From a checkpoint of a small image classifier.
Training: muon at rate 0.018, batches of 64, held-out accuracy 98%.
Rows from block 9 of a small image classifier, named by matrix and row number. Rows with one number belong to one channel. Each number is 128 + 24 x the weight over its row's rms, rounded and kept within 0 to 255. All counts start at 0. Numbers have three digits each.
After each channel's rows are labels from the 100 images, of 14976, where the channel reaches its highest value: "patch colour" is the nearest of a few named colours to the mean colour under the peak. Only what is clearly more common there than usual is listed. The data: numbers of one to four digits printed on busy colour backdrops. In brackets: how many of the 100, against the usual share in percent.
# convs1: grouped (4 groups) 3x3 conv (model.blocks.9.convs.1.weight, 192x48x3x3, each kernel summed), inputs within the group 0-47
# convs2: expand pointwise conv (model.blocks.9.convs.2.weight, 384x192x1x1, transposed), outputs 0-95

convs1.135:175134116140115112130141148169123109110181152101121077109126118150130127117135103147143125127128166097099145132090117111111153168094113144073127
convs2.135:131146139112116131085189150169110124080111122121111134127116121139187125107127086132128106159103164160114118114152130151131152125116147166140127114100137116158149147159171116131144153128150164078113171119144103121150121132157138123106125138113112165132126152129155181142137145133118121129
patch colour: black (47 vs 15.2)

convs1.142:112132118152098095148154108128113107080117093179120131134148132141157106131170111138158127158153155112136089085148156114111147119099110126158096
convs2.142:124092149116100126105122151161106146111093174126110135126126084094150127133122118154114108151152145155121116116142102133160129158165180133142159134166142145142128109167117122120103128112128098120140127116120108126130097127170107146117163140126139153153120134121090120094126130107117128196
patch colour: black (44 vs 15.2)

convs1.122:100101144137133161171150127114128119132138091155149092142145167120092126185096123123099124138134119175108138151121088149103149097126096103130146
convs2.122:117122090123085123113124099146081141126104129119109152102117085144124160112156151115110135125138094087162150087119109116090109107082127114122101147130140140071089140138134107131115116090123128156105146083141142129118100087123132117105130110087098113131110118126118133116083154101083125102
patch colour: grey (57 vs 25.7)

convs1.71:101097128128087128166136100115112116150088127141120122114093112158109115149121127118089167097167124141081116147136150133182135113143081132126104
convs2.71:119132109103169123142118070138114177174123139161124122082122171124134155143120158164092145121133139108148146165121115120128183135184138134135131162136153126096121147128112124149134176112114156158131137098154127145106111158113135136140152118146082171126138125106146138099155140164192138131
patch colour: black (34 vs 15.2)

convs1.81:126109156114195101100078102129154139151121138139105124135115126117081136111107119133091115118176130114095094130099130133166114111114127156131090
convs2.81:144090111110152127103110115144119120119112149153147134130129148088123123120079103103108115162105139111159091117152147166125151121125100127151157121171105120138082122095138132114157106118184121130125171129147136089120143172122121158162153110106153157102124118114142147123097093088125116157
patch colour: black (57 vs 15.2)

convs1.98:168154146156152171114148144143127136106137104106161104114144157167101149105135126111166099128147167109101118139134147121125159167123153113071129
convs2.98:110172120122177128157110131105122126076178128147175141106072106147113170133063147176150147117170180163108145119138117143163162159122153149143164136133171150103093164139135111149145127161132162171119114130122160160137126162150130087139101127125156105161164146091149145129164140174146126138
patch colour: purple (35 vs 0.9)

convs1.102:146100089200117124104108089112105092143179116113143147135124161141114142119133100105131095129159156123150129133140124172138139139112161133096142
convs2.102:080107104112146088107104133142145107144114115151115132117156132139102139154140160083097121101158143173163098165130058105113120126094133112155130139159135139147148164111121171098092106129120172127122135126120101148119144146109154087151133142140166123139156119119103170151133118098125100137
patch colour: purple (45 vs 0.9)

convs1.94:129122110115152070117122152171176113128161137125157118141096146116115147134097113146140125122123115150097166108137116073152121095161136156156100
convs2.94:093104162114114111111125134159164142149139125112104133098107127108152112161135111144116104121115120113120120123102186139164132125192135109117133137112088142138132115089140138108085117113176104084134168106079133095089110147143103091107130099134103143137177107151179137095148087176098109145
patch colour: purple (27 vs 0.9)

convs1.189:125121148135145125062126073154158123167161110110126105178128136125086105143135096138144125158108084133137123122088099121122135132101107122122143
convs2.189:117125122148114096120093136107124136075082101125079154121163109156147118096101097136085089133148112105121125155149085161142101107162130141144133078108121103181141124128105104112129146083129133126114122124109115128101117090154130162116095123098149108136170130141139110132139199142124109136
patch colour: grey (57 vs 25.7)

convs1.120:147116111135114140153166125097157116102132111194141107101162154173095121140115109117152137169121124151153127149137110082133098091105106119124128
convs2.120:121168131136181090174162115165106097138118109135106115147166157105124151099147172110111146151125130113091123144077160144110133119129155142130121164146135122151147091131130152115145147161087108128151134184108164114130131123154139134104138144154133164141167082165125110146121124134138136174
patch colour: black (48 vs 15.2)

convs1.63:135130116152165120127075141141174090112082099153142106113147132126106107118097133113112130105108107121117117148113150119117136116158102152145054
convs2.63:123143122123123100129140140131178106126116175096093150109091116187146147157153140107161128136113122107150126111141154125128107117154136185126152111097160125154145130133140155137082178132162158141150150151117123119124136139145122150122151136109159085144109146110117140138102128131137153109
patch colour: purple (30 vs 0.9)

convs1.161:111117107116084089139111153132136136147154120153078125105122160148125124107102117161121139084127139117107113185123100115091098085151130135096108
convs2.161:130129121117122159145134105083154138133152170141119158143124119117107143170143123114145105116072133127131124134132106161122137136141128143149153111114116130082152133150120123098097094127158148126144130149142167167116095127155125165125161117183162123147133085148159149092116124139162133139
patch colour: white (29 vs 10.4)

convs1.176:151156122088153116162091151107164078106101109104118162124108083126139126153107114113131128172123156139155129101140112095141119163103158121112135
convs2.176:089136135160138176097107138162059102129093126158084120098112138140152156114163119125129108098100085165148120139118134124151151171175145129152102149111151157102118146136093120093134103118119133142109133166092132129156094147110113158103140101130133140107119056106131067100133122121155137143
patch colour: pink (48 vs 18.7); purple (27 vs 0.9)

convs1.105:095151143134098155138154140104155154120128132104161085107148088187110168150138131119161088127149141128145104146136153112154160116093118122102131
convs2.105:146124136112181137125126117137155125125127096125113131132132146128133114125130139150147141129135125145139155154115124138113158139105152164123191164075162151089095112098153133152151167134146158162131092178136130127158173176143133127155150153149143122128153146126156148154132124116167096129
patch colour: purple (25 vs 0.9)

convs1.117:144129134123145135143171138167111152121122074136119107101121123147112110138110119144125108161118168135075147113160162089069118143119148121086133
convs2.117:144085189158119111101085137168107154146104096180101123170154121120147137086164159145174120136138153127125119116103121140180116128129072133098124065111111102154116135176152119117114154145178144122122132137099120152158109133110152146105121129136119120118139127131115140138171122180177130159
patch colour: pink (41 vs 18.7); purple (33 vs 0.9)

convs1.20:095144143109145098097143100140165114137136096132144133110123117088134160126180157158090104159169127122123108100153123127094099117088131092138144
convs2.20:160144138119162132144149131163163113141097139130077119107061154138104149156138138134116143126127154127093121150099145170142098116126121140088143097107159126118151140141107134108145149078114100135113133099105123162165149129122123102124139125114118148116147135120117155141155143101105155159
patch colour: grey (60 vs 25.7)

convs1.115:123123110180137094129138108171090141057135113120114113110163124134091124133136124138160111133145145124156117107160140136140147134096125139064118
convs2.115:165124150163135185142163166128122149123122112148135138099148178147153119144170084149122170119157143140129158098127122129153174151115090172115120135136133179154160141095124154166154130158113119130131119114097132160122120154156131159139159132156171105137136158141170140164138148136146092101
patch colour: purple (67 vs 0.9)

convs1.110:148102156168111113128132116084085127120171122147108142127149140166124132116124122133185121114125130111155129129137156112150208148112154131112106
convs2.110:121154130115132176101156137190125157150166092173133139112124126143098159109150160097101121144136110138137128088128163173144160108167124144120120106153137145140133090129150125065122070123131114152107110150127108128126115147110155097114166135131159118124110122137124114130151121145148130164
patch colour: black (40 vs 15.2)

convs1.124:156131144146105103102131101097111088125150075153124111101136170166141158141164123150149114148130131129167104137106116084102136125103114166110107
convs2.124:143133101156182132100130145122131116149159159127143150117122130079152136152101138105094096111162133103136108129192115130147088113181130148158133113095116107147128153132162155165161100131165132158159125129101124102162159197126180140126169139161157152142146099126203101120115129089157135100
patch colour: black (49 vs 15.2)

convs1.40:119160111103164086091123097134153087131115134132118151153163119117144185105144080131090116141169124096135158098099103112114127126129138134122129
convs2.40:156156131102134126138130135152140165120121171113125133108107119175142085139148120131137121150136158173125142171148150147164123154157133142140144105135159090143123124128148125141150136124134123144091141140169122135151115156197179143146143140096138132116147127162132148135107098113124151117
patch colour: white (34 vs 10.4)

convs1.141:142122111188095099140136095123109120160163124179100141144140139157109172109150123105132104139143166155152125118111150097113153176137139121124125
convs2.141:153168160125124141143132130141136145125151112116141153094131170172118120095116145147090173171115164144125120155146186120165168116138122120147152124111170155115145145161153162106107117138130112090153155180138154154137124100124127165104123125176150130155145112159115106107149090144124124144
patch colour: brown (55 vs 25.3)

convs1.139:134157136170126121144140127154118092113142148169100126180143142195128139093118112150116078146135163111136120134133137152093161151112129150109122
convs2.139:170095080155152104113125132129143130082131127092091125132148097126105124105127118135159130113122157139128088106135171185122130150145100127102127163122158108095140109140108155151124132146163098101149139157081166165140120152127151126113131163156172129127121127090129127138125130130147123139
patch colour: black (52 vs 15.2)

convs1.89:126087182148120098090105129156123138173116136113133100129140100139119105114089103083125130109161111173105133105113122155147126093152124140100108
convs2.89:132116143085168119120116101107153111156133149122129127108140188157132144097118072177106152143144132131131101132135113109112124136106136153141133110114131110156115104140112148140090149128174159117164090149136124124151139128137111098120144096122132127136125167105143145111120115127150126123
patch colour: black (66 vs 15.2)

convs1.91:100120149172128113130093116084164145132104091126108109122115128121121121067108096086127137135111125132084111106094143099154100158154128121099124
convs2.91:151117146162160110108124160101155159148117153121143112119142111134147113162086127112122109124118131118154114101111134139148133155127129140146149157159157150166119123130151165088132122112152151094147125119156131167142136150125174123127161115148086131113110136171149135137139147147135082134
patch colour: red (48 vs 0.2)

convs1.62:160104092121095165177106144145129094112082096134134116144116143098075135134148123145118138087116107132100130119130094108141145143155099132166110
convs2.62:142127119156151086158139128114112098103117179124137092163096107151143087073113107124153085111125137109077111161092102084149122090086131121162111146105137108117131119086139164108126127074168152102131113135169117084093115093145158130135131135122152149139086190114143119135115152067134161117
patch colour: white (74 vs 10.4)

convs1.58:136114149120137119099092156147158131112148089133154115122123134107126104160104118114101141137090106163071123145095142104135145094146143158147068
convs2.58:116111113100135140125079142174192114123138147094083119154146128152093119162098107115158120143124123156122172129179134120149125101084135143147116153126142146140115112120111087158107125108124144175100156155100151159161117144123112120127126129115137121140146133109106150141140106140127154151
patch colour: black (64 vs 15.2)

convs1.159:103114131126119093126090173113130087162150119104099140146091118119101074120116103144121110124102152139115094100127083139106115123118101172121155
convs2.159:102133171127117101097106120158130153162105118126122134131147077144122102137097169161124147137114116115116153087150119133142152104154142146126117103158078102132142116113153115125154157141185167116128137128131157146102105113151134124119137159176129107126112146146136142127107152151098142133
patch colour: grey (62 vs 25.7)